config.yaml
model: "model that answers yes/no questions on an image's attributes"
questions_per_image: 8
encoder_activation: "relu"
fusion_encoder_layers: 8
fusion_encoder_qk_norm: true
init: "trunc_normal_002"
optimizer: "muon"
nesterov: true
epochs: 3.3
Rows from block 3 of the fusion encoder, named by matrix and row number. Rows with one number belong to one attention dimension. Each number is 128 + 32 x the weight over its row's rms, rounded and kept within 0 to 255. All counts start at 0. After the name is the row's rms in percent of the matrix's.
# v: cross-attention value (fusion_encoder.blocks.3.cross_attn.v.weight, 256x384), inputs 0-383
# proj: cross-attention output (fusion_encoder.blocks.3.cross_attn.proj.weight, 256x256, transposed), outputs 0-255
v.3 104 [126 143 135 161 119 120 103 150 122 137 129  92 108 105 112 148 145 112 139  91 124 122  87 124  90 104  99 120  86 161 102 157 168  82 134  95 125 100 156 121 163 136  84 136 171 165 196 170 153 141 123 167 130  91 138  74  77  66 139 158 121 137 139 109 133 154  94 116 123  85 164 125  94  79 163 147 119 117  58 126 155 124 126 146 109 193 180 160 165 183 113 139  74  78 121  95 102  70 122 121 146 146 126 117 129 125 110 181 133 117 121 103 133 134 144 142 146 147 133 138 145 190 131 158 144 122  74  88 125  99 188  97 133 118 102 129 143  49  75  95 228  70  94  87 114 133  80 122 145 125 126 132 189 116 142 142 124 122  83  74 155 118 130 129 159 123 102  88 154 135 162 135 128 154 158 165 175  87 133 139 135 121 165  94 178 187 155 100  75  97 145 103 178 143 205 189  76 119 125 161 199 134 104 173 124 138 127 117 122 100 136  97 129  63  99  86 113 138 115 128 104 123 100 137 176 129 133  51 138 124 122 144  74  89 236 100 130 145 131 113 175 164  95  89 141 170 123 100 110 141 115 168 168 128 120 123 169 124 143 110 152 122 141  97 103 162 181  98  69 183 161 172 147  93 111 151 157  57 162 154 112 153 167 173 106 143  82 180  64 186 136 146 198 151 138  48 139 150 111 121 168 147 162 116  61 121 142 105  99 123 167 136  92 139  86  90 123  66 108 138 148 168  96 111 185  91  97 144 195 156 136 153  76 148 137 138 135 124 105 124 153 172  89 118 149 125  54 140 156 104 176 155 165 121 133 105 152  66 128 117  93 110 103 162 122 132 120 124  97 146  68 159  98 140 157 141 185  69 129  96 109 132 125 140]
proj.3 103 [107 135 169 160 136  86 112 136 108 133  77 176 188 119 130 178 116  94 128 171 129 137 185 108 175 177 115 185 175 148  67 165 137  70 116 197  87 110  91 115 114 125 139 100 137 154 143 127  83  88 161 139 132 134 120 124 113 111 172 179 123  85 137 116 147 181  93 132 127 111 143 136 122 145 189 188  86 153 103 172 156 113 138 139 117  79 116 109 172 169  78  69 102  88 225 108 127 121  85 156 104 186 214 115 132 110 129 102 151 115  93 150 187 187 155 164 195 143 146 123 140  79 166  95  76 122 145  57  53 125 122 147 188 126 146 127  77 125  96 126  74 177 160 152 110  87 133 176 163 143 132 124  96 139 158 112  88 137 128 162 125 137 161 149 143 108  93 127 125  86 146 160  77 146 163 130 136 119 157 112 120 111  76 143  95  98 155 138  79 104  87 132 108 122 114 109 105  95 136 134 121 111 109  97 144 116  92 101 104 122 108 158 105  91 125 129 114 130  98 107 149 114 197  96 105   5 176 154 112 116 141  96 103 134 141 153  83 171 126 128 168  88 108 133 136 137  76 155 148 118 144 129 144 165 137 112]
v.4 102 [133  89 166 164 138 152 110 100  82 166 162 139 130 142 143 113  98 165  99 121  96 147 131  65 121 191 145 102 162 145  77 124 113 153 120 134  95 143 139 143  99 126 172  59 113 120 107  77 150  89 140 112 149 139  61 108 153 108 153 131 125 125  83  84 130 145  93  67 185 173  91  90 184  98 188 103 114 111  70 115  89 137 128 126 166 133  92 184  92 162  90 172 161 134 149 111 123 145 117 119  74  74 112 116 135 141 134 129  97  85 162  95 133 199 111 134  61 114  97 165 117 137 114 122 134 108 111 108 146 106 149 169 140 102 110 150 123 110 123 142 116 152 143 112 104 101  72 130 113 154  87 134 126  68 174 133 180 123 142 127 101  53 166 145  80 117 126 113 143  51 117  93 185  92  90 128 122 105 123 154 138  79 106  93 222 154 170 121  69 123 138 124 186  99  99 162 169 137 169 149 138 142  92  77 154 181 165 122 128 114 144 179 155 154 151  50 152 157 129 172 163 160 124 108 117  77 132  54 163 180 140 149  92  90 133 176 203  45  49 107 112 126 178 121  65 154 139 144 155 107 122  53 111 130 137 112 158 104  86 217 167 173 181  92 114 135 109 186 130 122 196 116 195 128 137 137 166 119 142 101 149 103  84 159 127 166 122 134  75 153 144 171 160 124 123 129 174 141 126 141 111 138 176 138 155 136  75 149 150 112 125 108  90 129 144 167 123 136 133 107 184 135 105 148 122 141 103 128 138 117 124 120  79 126 182  99 158 110 142 126 139 151 127 124 154 143 167  83  98 135 149 138 131  88 159 118 183 151 138 156 167  82  80 170 162 139  94 129  71 171 128 149 182 128  81 137 102 108  97  80 152 138 148 134]
proj.4 098 [152 123 164  69 154  89 115 152 134 121 144  99  90 191 100 110 176 179 109 135  97 127 150 164 141 165 135 118 101 140 153 175 141  52 106 146  60 161 146 128  93 155 152 109 155 145  94 134 140 111  94 147  95 152  99 173  86 120  74 125 139 104 123 109 120 123 152 159 145 132 147 168 127  70 117 107 103 142 176  94 127 177 133 136 164  55 125 121 159  75 148  84 174 121 139 153 153 124 112 174 108  94 225 124  97 126 193 126 133  58  71 115 156 124 133 117 143 124 139 168  83  97 205 148 154 169 142 124  69 149 113 161 131 132 155  78 140  88 241 181 138 142 133 152 125 141 137 102 136 110 113 125 133 145 107 122  92 108  82 162 137 151 147 111  81 102 161  59 116 111 120 162 178 149 120 161 142 115 185 173 143 128  82 116 133  96 174 185 130  51 133 106  58 110 148 149 182 120 119 147 100 170 108 150 132 149 148 173  69 127 105  85 167  80 146  92 148  68 124 120 133 130 103 159 189 103 135  77 108 141 165 114 112 119 161 155 151 119 134 108 111 130 131 119 103 178  99 113 106 162  82 116 129  55 122 127]
v.5 108 [118 102 135 144 147 117 152  93 146  84 125 183 128 104 151 101 121 166 150 139  95 152  95 117 152 120  78 131 135 142  83 130 131 166 110 139  84 153 108  87 161  59 141  95 107 144  95 127 145 102  92 151 110 171 161 135 124 117 148 109 204 131 127 122 129 109 166 138 123 171 156 146 115  68 109 109 121  94  83  83 156 138 209 144 131 147 128 119  89  87 134 131 157 149 141 165 134 112 112 136  68 195 131  80 127 142  80 133 145 133 114 184 192 168  91 123 123 142 105 200 117 161  94 125 166 103  95 146 130  62 171 130  76  69 105 105 140 153 117 120 104 138  58 169 105 143 145  92 103 118 148  68 148 147 107 137  79 113 102 137 159 120 183 178 190  88  75 106 165 120 124 104 132 105  98 108 134  98 142 150 101 168  91  87 198 170 129 137  79 143 134 137 132  81  83 161 132 125 185 154 159 132 103 166 144 126  89 128 124  69 143 144 173 156 177 116  93 161 194 164 170  99 144 107 173 135 143 107 114 151 166 160 153 169 183 121  99 142  71 118 124 169  86 153 102 151 153 143  90 132 137 130 173 125 146  38 125 157 109 124 140  87 178  89 155 150 105 106  32  80 145  85 117 143 143 137 162 134  78 145 103 109 146 140  81 138  43 125  71 104  89 189 154  95 116 125 152 158 114 107 138 173 135 148 140 134 108  99 116 159  89 167  91 105 128  93 139 124 108 117 180 114 113 173 146 180  95 135 163 145 141 175  92 109  91 173 113 159  98 136 164 158 158 187 179  53 136  63 155 168 136 124 106 127 132 179  82 161 107 109 150 148  38 137 136 185 157  96 132 176 155 112 138 135 165 162 103  57 114 113 113 167 124 102]
proj.5 115 [111  90 159  81 116 153 103 137 112 178 101  97  76 194 121  91 155 140 166 150 128  96 116 115 156  81  87 113 100  90  95 159  75 135  84 136  90 114 108 122 125 163 147 178 158 147 117 149 140 119 117 105 140 126  73 155 155 113 110 118 107 127 107 166 124 165 167 143 202 122 101 153 122 129 102  80  91 152 127 110 104 150 151 134  53 130 162 101 255 111 114 184 185 178  65 118 112  86 132 184 125 108 220  99 147 137 159 104 114 119 140 181 115  73 169 132 148 128 129 151 169  99 196 179 155 113 114 121 109 140 142 119 142 131 105 118 131 173 204 148 126 172 109  87 138 183 168 132 143  84 106 128 135 141  50  75  41 136 177 102  87 146 161 148 135  99 148 112 100 111 138 157  86  55 129 126 145 115 153 134 121  65 143 148 116  94 157 175 141 164 125 158 111 156 123 146 124 162 149  80 108  87 106 119 142  90 122 136 138 138 141  90 138 104  97 164 103 131 170 167  96  98 124 146 116 107  94 133 158  96 187 147 144 187 142 122  38 120 104 144  98 120 143 131 162 124 116 138 123 140  88 135 128 151 152  79]
v.6 090 [127 123 171 153 163 125  83 150 107  98 123 156 115 115 147 123 126 128 136 165 182  89 113 201 126  66 183 117  80  68 151 142 137 116 105 179 107 116 110 121  81  97 109 140 178 181 203 147 142 126 147 137 165  69 165 132  78 110  70 182 102 149 170 165  78 160 138 136 116 135 146 177 152 128 112 102 146 134 157 147 145 220 114 106  99 146 110  63 200 147 158 151 147 126  99 156 122 126 109 108 130 107 175 152 157 139 148 181 115 144 104 127  80 161 106 119 125 113  87 155 139 145  99  69 114 186 119 164  77 139 156 162 108 105 153  74  84 110 142 133 115  61  85 154 123 143 190 145 163 125 144 120  55 107 136 135 115 129 140 128  82 104  88 130 128 185 174 105 100 105  69  78 150 181 136 129 140 121 151 117 120 154 119 163 145 149 116 118 164 166 161 186  85 141 133 162  54 151  76 110 154 170 100 122  85 165 129 166 125 130 130  97 153 154 118 158 137  98 148 106 153 140 139 135 154 135 136  98  84 158  50 169 118 124 153  96 125 138 135 113 141 117 161 159 218 150 177 150 123 202  80 113 122  71 140 102 103  86 167 116 153 128 114 184 134 131 102 160  90 155 125 177  46  94  77 112 101  76 139 132  65 182 168 156 146 102 149  95 159 118  75  82 131 127 193 102  68 136 123 112 152 113  96 135 139 155  96  89 129 142 143 157 150 152 139 133 149  80 153  92  65 158 144  84 118 124 115 127 114 139  91 156 109 170  83 155  99  61 175 169 163 177 137 136 107 114  83 134  99 124 106 123 122 117  93 139 124 146 123 113 121 140  94 122 186 117 138 130 149 141  86 165  79  96 127 111 146  92 133  94 107 178 113  23]
proj.6 092 [ 62 140  99 132 114 109 123 133 134 117 123 134 162 141 176 166  67  98 157 138 141 133 136 171 102 114  96 147 153 167  82  90  86 166 137  93 119 103  79 155 162  81 104  81 132 143  90 137 138 152  92 100 102 118  83 159 134 129 149 115 137 181 161 149 116  82 149  66  71 100 106 148 132 167 129  51 179 103  99 153 194  88  79 143 109 186 163 104  80 129  94 126 110 153 153  97 149 147 152 161 124 132  97  69 117 157  55 103 109 142 158 133 163 219  84 164  36 151 134  97 118 145 103 170  57 111 102 143 111 124 105 129 133  64 133 135 192 120  42 164 140 133  85 113  97 161 160 179 124 169 123 141 147 116 155 117 158 129 136  88 131 160 111 123 230 124 120 116 147 112 118 166 149 126 185 133 107 138 151 117  84 131 180 141 127 112 140  68 118  96  90 105 146 164 135 114  75 162 122 163 160 105 177 133 147 149 118  89 119 155 154 168 114 180  94 185  94 131  94 170  69  87  90 131 123  98 104 154 143 129 182 164 144 162 136 126 174 139 123 164 181 136 121 145 131 122 109 126 132  89 142 139 163 111 101 143]
v.7 100 [172 137  83  75 147 104 101 137 160 130 120 160  80 157 148 130  77  62 108  93  91  98 130 157 136 174 177 139 163 108  87 122 150 126 106  88 130 140 127 126  94  54 119 168  80 152 157 107 172 154 109 105 146 166  95 102 135 213 112 135 127  81 103 118 137 128 136 104  70 100 120  71 114 164  97 122 165 118 194  88 104 116 139 112 136 134 102 126 130 109 116 202 123  79 153 132 165 153 153 152 141 108 138  75 124  85 181 172 111 124 145 150 148 141 181 134 121  58 146  98  96 119 180 115  85 102 169 159  67 135 102  74 129 115 118 202 118 166 123 135  96 162 138 181 171 137  71 129  97 169 132 151 137 118 126 124 202 129  81 137  97  80  80 102 178 104 110 131 177 132 149 151 120 104 163 138 149 144 117 106 144 149 129 117 100 165  72 186 130 149  55 161 112  65 137 132 151  98 105 154 115 147 123 176 175 133 203 122 121 166  85 153 175 167 117 111  74 141 115 128 156 123 148 128 108  81 104 226  83 128  55 136 160 167 129 173 116 105 110 178 121  88 162 119  31 135 128 101 197 145 164  99 119  95 162 134 143 146  92 201 163  96 146 132 110 119 163  81 146  89 112 115 170 172 162 143 137 198  98 137 148 172  84 116 149 101 167  73 122  89 115 117 124 124  38 157 147 127 144 155 101  84 190 124 130 132 164 113 111 124 149 117 104  91 112 132 144 120 105 134 145 179 170 116 163 140 159 141 144  84 147 172 121 134 130 121 162 167  90 120 108  94 123 153 139 105 149  83 145 123 124 116 104 164 170 119 107 168 109 136 102 105 118 116  69 148 121 114 142 100 158 136 125 120 144  37  99 113 104 170 134 127 157 196]
proj.7 099 [220 134  76 101 143  85 151  81  91  95 208 114  46  99  39 165 146 153 132 102 149 136 134  90 125 133 153 104 110 129 125 145 147 114 122 123 145 101 159  97 138 151 119 156 122 127 164 121  87  99 136 125  79 102 173 114 110 124 165 157 159  79 130  99 107  74 119 152 128 126 146  79 157 103 115 165 105 113 140 114  78 132 208 159 121 137 179  72  51 136 135 109 111  99 141  83 101 103 105  77 106 133 130  92 147 125 159 125 131 134  88  94 128 131 145 161 132 102 154 159 164 112 168  74 174  57 152 146 122 189 111 105 155 157 139 105 196 141 179 149 144 103 106 159 106 185 137 106 121 141 178 122 141 140 119 125 173 158 158 182 144  71  78  89  79 132 176 111 141 139 124 123 123  60  76 107 147 133 130 125 189 126 114 109  93 154 110 127  93 201 134 172 106 126 128 136 200  93  80  90 160 178 162 157 127 133 139 114 123 159 150  93 150  97  67 102  95 126 152 132 189 145  91 219  85 131 138 121 151  83 106 152 118 108 146 115 146 128 114 160 105 139 156 169 142 114 182  86 138 145 123 114 161 130 171 150]
v.8 112 [ 83 149 150 133  86 139 126 108 117 132 126 154  76 131 155 124  65  46 163 150 175 102 101 212  91 154 186 160  90 153 137  93 106 131 142 145 146 118 120 136 137 122  86 122 188 145 228 133 126 146 120 134 152 106 194 111 101 120 115 133 115 136 114 123 113 131 156 171 116 109 206 158 112 121 146 112 105 166 168 120 135 139 140 104  40 126 161 113 190 153 118 121 144 122 139 115 154 117 162  81  98 132 103 181  99 126 166 163  93 128  85  98  77 130 114 181 100 136 100 142 169 139 116 126  84 188 161 141 113 162 195 152  89 183 134 111 151  71 118 142 127 136 135 185 103  93 173 126 157 108 151 168 111 102 127 148 159 156  90 103 145 128 126 110 129 171 157  88 121 156 105 176 131 178  77 139 119 113 130  94 162 148 142 168 111 135 119  87 156 139  83 160  96 138 104 103  75 182 153 112 118 173 134 126  93 157 114 200 125 106 144 137 152 145 129 130 149 135 132 127 163 168 169 100 146 113 132 117 178 107 102  91  84 126 139 121  94 116 159 144 145 105 140 138 163 128 198 121 104 160 143  93  80 128  85 132 152  97 157 114 127 170  55 169 136  91  58 110 190 183 128 120  96 168  66  99 114 111 129  98 102 143 172 127 128  97 204 122 160 142 102  80 104 120 195  90 109 151 117 117 105 103 100 177 139 137 173 108  72 128  94 170 120 127 143 187 113 145 144 104 137  89 126  83  91 155  88 111 129 112 158 117  83 164 124 101 179 101 135 158  57 150 144 195  50 157  64 144 133 135 203 117 112 112  61 120 139 111 158 135  69 148 122 134 109  54  76 134 100 111 147 110  74 147  89 102 109 136  91 163  97 149  68  62]
proj.8 142 [104 134 119 173 128 110 138 116 140 165  95 134 118  78 161 151  99  70 143  89 165 165 150 121 143 128 157 122 151 150 132 134 113 116 123  78 140  82 121 122 152  72 116 124 107 103 119 122 104 146 114 134 161 126 110 147 147 102  98 213 158 133 173 110 109  81 168  76  97 106 140 138 127 156 129  87 158  99 100 134 189 113  87 146 150 106 107 100  70 196 127 120  70 154 128 176 149 166 127 136  77 161  30 106  84 112 118 100 173  83 163 142 219 188 145 139 131 203 130 107 130 173  93 185  80 110  86 160 113 100 120 133 113  97 148 118 148 189   0 105 132 104 108 175 115 159 113 151  89 134 181 131  94 120 148 136 177 148 119 157 170  86 131 123 157 112  86 117 164  95 152 118 127 129 182 122 128 110 110 107  85 126 167 119 151 116 136  83 147 122 128 140 136 168 109 130 102 147 106 111 127 105 145 135 130 136 123 109 154 103 115 180 124 145  81 121 103 107 126 140 104 181 151 109  72  99 104 153 126  97 137 155 179  92 137 126 160 156 138 188 175 103 128 104 139 139 165 157 147  98 127 127 182 126  87 148]
v.9 103 [ 33 109 116 130  84 100  91 140 129  93 177 146 156  93 130 157 152 147 145 132 116 136 140 129 112 201 180 132 100 112 185  97  87  67 122 149 149  96 105 165 100 108 109 110 180 122 178 116  79 169 175 181 181 130 131 138 123 100 114 163  83 122 123  61 108 159 128 111 108 123 101 144 156  88 145 161 100 119 183 169 105  22  88  93 146  97 151 103 147 205  73 149 156  70 144 173 108 159 140  69 152  99  52 143  98 131 147 151 110 107 103  92  90 152 102 156 151 111 126 119  82  86 131 134  97 140 170 128  98 165 157 141 123 135  91 137 147  88 157 165 121  93 121  70 122  95 130 150 161 115 125 119 145 212 137 137 179 146 125  82 159 145 136 112  83 126 164 147 105 121 148 114 166 162 194 169 202  72 120  88  59 119 125 157 120 123 163 156 130 162 158 131 147 170 106 104 101 176 103 116  71 112  54  75  96 150 180 140 134 184 130 124 156 152 153  93 127 113 128 129 124 179 144 180 125 173 131 188 125 107 162 135 145  87  98 130 118 137 165 114  80 118 159 143 154 166 133 110 150 140 163 115  76 171 116 173 175 104 128 106 164 135 122 121 138 147 122 149 172 128 127 198 114  77  57  88  98 124 153 142 110  88 127 111 116 147 141 143 178 110 175  93 100  93 178 134 128 133 137 103 149  30  98 162 133 155 127 133 156 145  98 101 126 132 143 128 147  95 117 137 124  91 165 110  91 160 149  94 130  87 112  44  90 124 127  94 146  89  95 130 121  83 150 150 120 193 142 170 105  82 152 167 162 139 124 111 178 144 151 164  85 159 163 132  75  83  72 180 117 129 113 141 142 129  74 115 113 174 115 105 120 127 116 108]
proj.9 104 [138 165  98 166 154  97 135 100 117 110 137 131 137 101 117 167  75 121 130 148  70 114 142 158 152 151 153 143 202 109 137  84  85  84 136 109  89 121 120 143 121  42 119 118 116 127 148 139 150  67 103 150 139 141 154  89 175 129  90 169 107 149 150 127 134 121  97 128 157 106 141  86 105 140 133 102 134  89 138 136 176 109 135 158 144  91  84 178  76 181 179  59 106 101 129 129 149 190 144 131 129  96 102 161 113 121  90 145 162 139 196  80 141 167 144 131  96  90 134 127 139 151  27 115 121 161 124 127 125 123  86  95 121 126 162 138 154 124   2 196 118  87 136 173 150 106 150 142 137 127 172  94 108 112 217 152 193 107 106 144 172 167 158  55  58 168 113  82 105 147 147 113 145 178 168 131 147 151 110  79 102 153 106 154 136 159 119 112 182 126 101  94 127 143 116 169  67 124  78 106 136 136 125 140 102 149 120 110 173 117 130 134 131 162 164 154 147  97 125 143 184 172 144 126  82 112 201 128  80 158  99 107 139  89 119 172 182 147 127 146 138 120  86 124 106 159 149 139 148 148 144  96 105 132  50 154]
v.10 091 [109 133 119 184  90 129  93 113 104 184 158 102 131 111 144 125 105  80 134 134 111 136 149 139 111 153 137 163 154 119 109 126 154  66  97 169 128 135  97 173 160 165  86  47 131 144 130 112 116 103 154 140 128  69 100 125 137  89  76 112 122 157 127 130 142 155 111 116 102 100 177  78  99  97 114  84 123 101 109  75 170 164 165 154 111 148  66 245 169 157 111 128 129  92 153 110 180 172 111 193  59  86 158 220 164 121 104 104  97 112 152 125 118 114  65 139  96  62 123 170 146 131 158 135 129 132  93 139  89 108 155 136 175 129 126 156 119 125 114 116 162 161 168 128  99 117 126 131 102  87 136 113 128  95 171  59 117 111 125  92 104 130 155 135 102 159 137  96 120  65 171 157 168 106 106 179  96 136 110 119 148 159 189 157 147 183 109 120 119 125 171  97 137  84 118 167 140 121  90 166 149 119  67 107 127 132 159 135 124 178 130 128  88 125 141 118 152 168 121 135 138 128  97 110 166  84 138 101 198 140 134 116  80 151 144 114 104 137 104 198 146 119 126 146 140 117 177 190 173 207  74 113 143 117 102 104 159  83 162 173 129 191 218 134 123 123 141 178 131 102 142  86 101 185 146 143 101 133 132  54 153 149 171 115 169 153 124  93  57 113 122 141 117 149 116 141 209 128 129 135  75 117 142 126 114 134 140 127  83 131 182 132 147 135 136 153 145  61 131 110 148 102 126  66 134 141 119  84 105 106 103 106 127  74 217  91 166 114 170 117 115 134 141 191 129 100 163 141  87 102 142 139 112  57 194  54 161 108 116 122 129 137 173  76 111 137 101 115 129 127 132 124 110  70 148 175 143 131  87 153  65 170 102 132]
proj.10 087 [ 80 131 102 170  57 186  67 131 195  49 150 125 112 122 107 102 137 123 160 104 165 150 205 166  84 166 206 113 144 164 145 120 141  88 159 130  92 175 111  81 107  66 113 148 155 151  87  91 142 106 109 183 133 148 150 141 126  91 136 139 172 105 145  89 168 156 157  72 111 166 141 133 125 135 127 167 167 128 112  86  65 154  93 154 142 117 118 125 104  87 123  74 189 144 141 117 182  97 152 195 113  77  95 140  86  77 121 155 101  95 112 138 106 177 119 104 158 109 171 140  91  84 113 156 106  97 119 156 104 116 135 106 123 151 144 146  87 115 131  98 157 143 169 163 146 157 112 170 159 157 124 147 110 113 166 143  88  98 166 140 123 154 152 117 120 142 131  93 140  58 137 100 151 106 153 113 147  95  93 165 127 165 126 166 130  79 126 188  96  63  70 112 154 149  94 128 184 142 148 193 128 205  92 152 147 147 129 138 160  74 123 112 170  67  94  92 119 124 114 162 101 160 106 112 193  78 100 116 106 100 126 157  73 109 134 107 183 158 155 153 128  94 151  86 128 142 148 144 174 124 116 143  98  92  92 141]
v.11 090 [137 150 113 115 120 133 141 180  99  66 188 126 112 145 185 111 180 175 115 127  99 133 125  96 136  87 128 125 184 181 114 135 113  93  73 123  72 131 176  84 113 121 155 129 166 117 146  80 164  88 145 111 105 103 104  99  95 108  98 123 122  77 173  92 124  98 180  66 191 108 138 155 134 107 159  84 102  94 109  54 134 158 164 161 106 160 109 103  76 148 119 125 151 117 184 182 124 111 134 107  79 173 154 143 138 136 131 159 128 124 148 116 119 143 120 165  89 116  22 185 141 202 144  92 158 117  96 172  72  94 121 104 120  87 127 159  79 106 115 101 104 143 130  88 157 108 180 149 168  75 159 106 160 124  91 116  74 141  96 124 141  81 146  81 197 124 132  59  84 105 133 104 126  44 108 174 132 127 173 123 215 143 182  94 140 199 159 136  67 165 192 132 185 150 159 142 113 111 205  96 114 126 100 162 170 130 131 165 102  99 145 139 155 119 124  58  63 144 171 129 135  82 109 129 174  83 116 123 177 163 124 148 164 101 205 115 139 108 144 131 109  81 116 172 134 118 125 195 111 182  99 176 170  71  87 129  96  98 145 154 108  80 165 120 110 183 102 168 170 115 172 141 137  81 132 149 147 125  99 130 112 111 111 124 139 125  78 118  61 157 160 152 110  80 118 144 109 149  91 120 132 118 101 137 139 129 141 129 152 156 103 126 126 165 188 127 140 200  90 118 168 148 156 163 126 175  90 104 118 150  94 133 172 135 113 128 112 179  84 140 101 138 115 162 162 108 142 137 125 129 145 164 153 114 114 152 131 110 122 140 132  98  97  72 107 128 159 114 138 157 158  98 152 105 101 163 126 118 164  83 117 120 145 131]
proj.11 088 [139 125 156  62  70 184 108 198  98 176 144  89 117 113 153 100 129 175 166 117 149 144 134 148 126  98 100 151 108 100 150  99 153  91 118 170  89 170 156 199 123 190 147 157 129 107  80 111 157 126 120 157 119 116  74 104 152  95  89 116 171 138 106 116  92 156 156  84 138 144 141 110 201 101  65 140  97 137 114 166 134 125 151 145 119 102 175 117 196 118 124 101 137  63 117  98 130  60  96 113 161 156 199  90 122 128 170 130 195  86 124 118 118 128 162 141 118 113 106 134 132  90 202 129 168 160  25 133  96 120 153 190  71 130 139 148  95 129 212 139 134 132 117 113  87 168 151 112 162 139 152 114 135 128  63  68  80 108 156 163 143 175 189 167 147 101 161 170 104 183 132 155 124  71  72 112 109  78 142  65 115 114 136 145 131 179 116 184 124 124 120 141 125 167 160 113 152 139 116 127 115 168  81 101 171  93 102 136 145 154 103 109 148 103 133 127  54  97 104  82 100 116  80 140 163 102 100 151 105 119 119 116 119  98 118  98 129 133 112 148 133 109 149 132 138 171 130 157 140 140 146 157  78 144 144  80]
v.12 105 [127 151 123 130  87 117 129 122 139  50 184 121 110 145 133 197 118  99 135  97 153 142 126 165 107  83 117 173  93 138 156 108 170 139 180 120 146 140 111 124 131 140  20  91 149  95 182 153 114 133  90 101 127  88 190  98  89  98 136  89 109 143 137 158  95 143 139 156  92  47 217 124  90 153 117 165 127 111 142 100 161 165 106 109 112 117  88 120 187 206 105  97 133 124 131  75 125 113 112 237 143  90 151 131 141 153 136 150 123 177  97 114 152 115  86  87 176 126 133  74 168  64 140 125 123  96 156 110 101 150  81 139 153 128 150  88  93  66 128 101 193  85 134 131 116 151 174 142 147 134 143 183 120 134 108 122 115 118 105  97 165 156 100 154  97 145 133 102 151 144  81 143 125 204 182 162  79 110 154 113 188 177 145 154 104 142 142 158 148  74 122 120 145 156 116 116  90  89 105 124 116 189 139 100 166 132 140 130 143 140 155 142  83 100  94 147 118  82  90 157 118 171 140  81 167 161 168 146 177  84 171  85  96  96 108 149  68 162 218 148 120 131 125 110 207 152 160 150 127 150 115 189 139 147 102 127 168 132 214  63 181 153 102 162  85  99 134 160 138 142  95 147  91 175 150 113 103 104 120 133 172 107 180 148 123 111 174 105 152 169 167  81 158 108 199  97 124 130  96 104  90  92  74 142 144 124 116  73 128 155 151 151 120 143 124 114 132  79 119  82 100 117  94  94 152 134 110  78 195 151 119 123 114 119 137 168 140 157 137 144 117 109 114 116 104 131 127 155 169 114 172  77 132 127 151 102 117  99 114 138 106 167 141 106 182 152  82 131 117  71 121 106  43 126 126 113 123 100 157 107 112 141 132 112]
proj.12 104 [118 169 137 160 111 131 137 117 126  78 137 108 193  62 166 165 107 107 146 170 139 169 132  94 106 126 142 143 146 162 147  91 141  65 115 138 135 131 133 105 186  63  83 120 120 129 148  69 126 134 141 117 101 131  93 139 164 111 135 155 110 127  99 132 170 117 155 117  71 127 152 127 106 163 134 167 144 107  78 104 138 130 110 109 143 106  98 126  55 179 103  79 124  90 159  51 131  90 126 166 119 118  66 139 102  81 129 184 104  78 157 170 152 170 141 145  99 151 147  90 181 146 147 160 136 105 149 143 166  71 114 132 151 110 151 158  99 170   3  99 142 116 163 151 134  78 106 159 137 182 103 155 148 137 122 161 132 191 173 110 150  88  66 128 191 130  80 153 167  97  84  53 105 144 155 131 109  44  70  99 129 145 125 131 141 111 190  85 195 175 159 158 149  98  96 112 108 110 129  92 176  85 102 125 132 140 108 119 126 168 152 135 119 105 132 131 102 155 109 145  95 146 160  74 131 124 193 161 130  64 159 107  77 149 147 147 149 124 124 166 157 165 115 190 132 116 146 110 152 121 160 146 178 141 135 140]
v.13 102 [ 84  80 131 143 171 159 128  89  90  98  84 123 134 150 121 154 120 143  98 197 146 127 169  82 120 106 111 116 155 137  90 167 188 157 134 159  99 126 117 155 130 104 142 106 177  94 118  94  88 124 121  79 133  82 119 119 165  80 129 118 128 196 150  78 166  99 107 101 201 139  97 123 111 113 148 161  98 138 134 171 149 106 163 117 113 163 101 111 129 155  91 102 116 132  93  82  95 115 102 108 118  83 141 183 151 153 121 110  93 127 162 160 126 158  99 166 139 150 139 171 132 184 127 122  82 102  79 125 166 127  87  92 171  91 153 114  70 100 105 159 118 144 176  90 101 132 114 134 173  89 142 165 139  82 139 101 130 127 120 177 111 114 152 116   6 156 138 138 123 108 154 135 180 182 126 117 122 107 169 149 193  98 142 150  95 144 108 126 117  96 115  92 193 127 151 125 139 139 105 123 127  96 102 128  99 108  67 171 167 104 111 135 125  78 151 111 172 135 159  85 104 165 197 130  98 121 100 146 178  86 196  98  93  88 155 162  99 121  74  83 107 115 148 151 149 150 140 128 136 115  83 194 100 162 109 149 122  75 142 107 122  68  92 151 103 104  72 138 105 155 222 100 144 154 108 148 145 136 130  84 123  68 121 105 147 152  93 189  96 141 155 222 130 206 129  87 177  70 116 153 120 186 122 125 196 158 120 135 117 103 154 116 136 144 130 127 115 118 151 198 169 128 139 129 131  66  66 129 127 160 124 104 131 111  96  74 163 187 171  98 127 141 124 106 138 161 150 140 123  71 112 149 127  98 133 142 156 112 166  90 139 106 156 120 120 120 127 138 116 156 140 158 193 126 148 237 132  66 117  52 142 114 163  78]
proj.13 103 [117 175 167  99 125 143 126 185 145  74 114 136 145  64 156 119 110 128 119 102 104 121 167 127 118 142 130 134  89 127 138 154 118 120 127 214  89 172 137 128  70 171  80 102 137 135 105 144 166  76 126 121 177  97 159  96 149  62 158 139 159 104 127 106 165 190 153 114 109 117 156 159 130  99 106 189  70 161  95 175 124 126 128 148 166  71  88 175 160 107 124 131 174 147 125 128 151 114 147  99 110  35 171 100 100  98 105  89 125 119 113 132 131 163 121 125 176 125 125 123 149 115 190 197  79 201 136 114  97 144 117 140 130 114 159 142  89 117 183 106 172 168 126 129  61 144 110 150  90 117 110 124  88 136 134 189  71 112  79 135 145 138 130 113 109 170  90  92 152 132 116 172 120 206 174  95 109 112 148  85 172 158 117 165  93 157 139 175 146  75  93 131 126 130 137  99  88 118 130 131  78 112  70  97 103 100  96 183 112 101  90 110 127  78 222 158 115  69 101 138 132 136 116 115 183 100 129 113 107 163  92 129 173 127 118 157 137  57 172 110 141 157 131 201 102 127 105 164  84 142 135 154 129 155 107 104]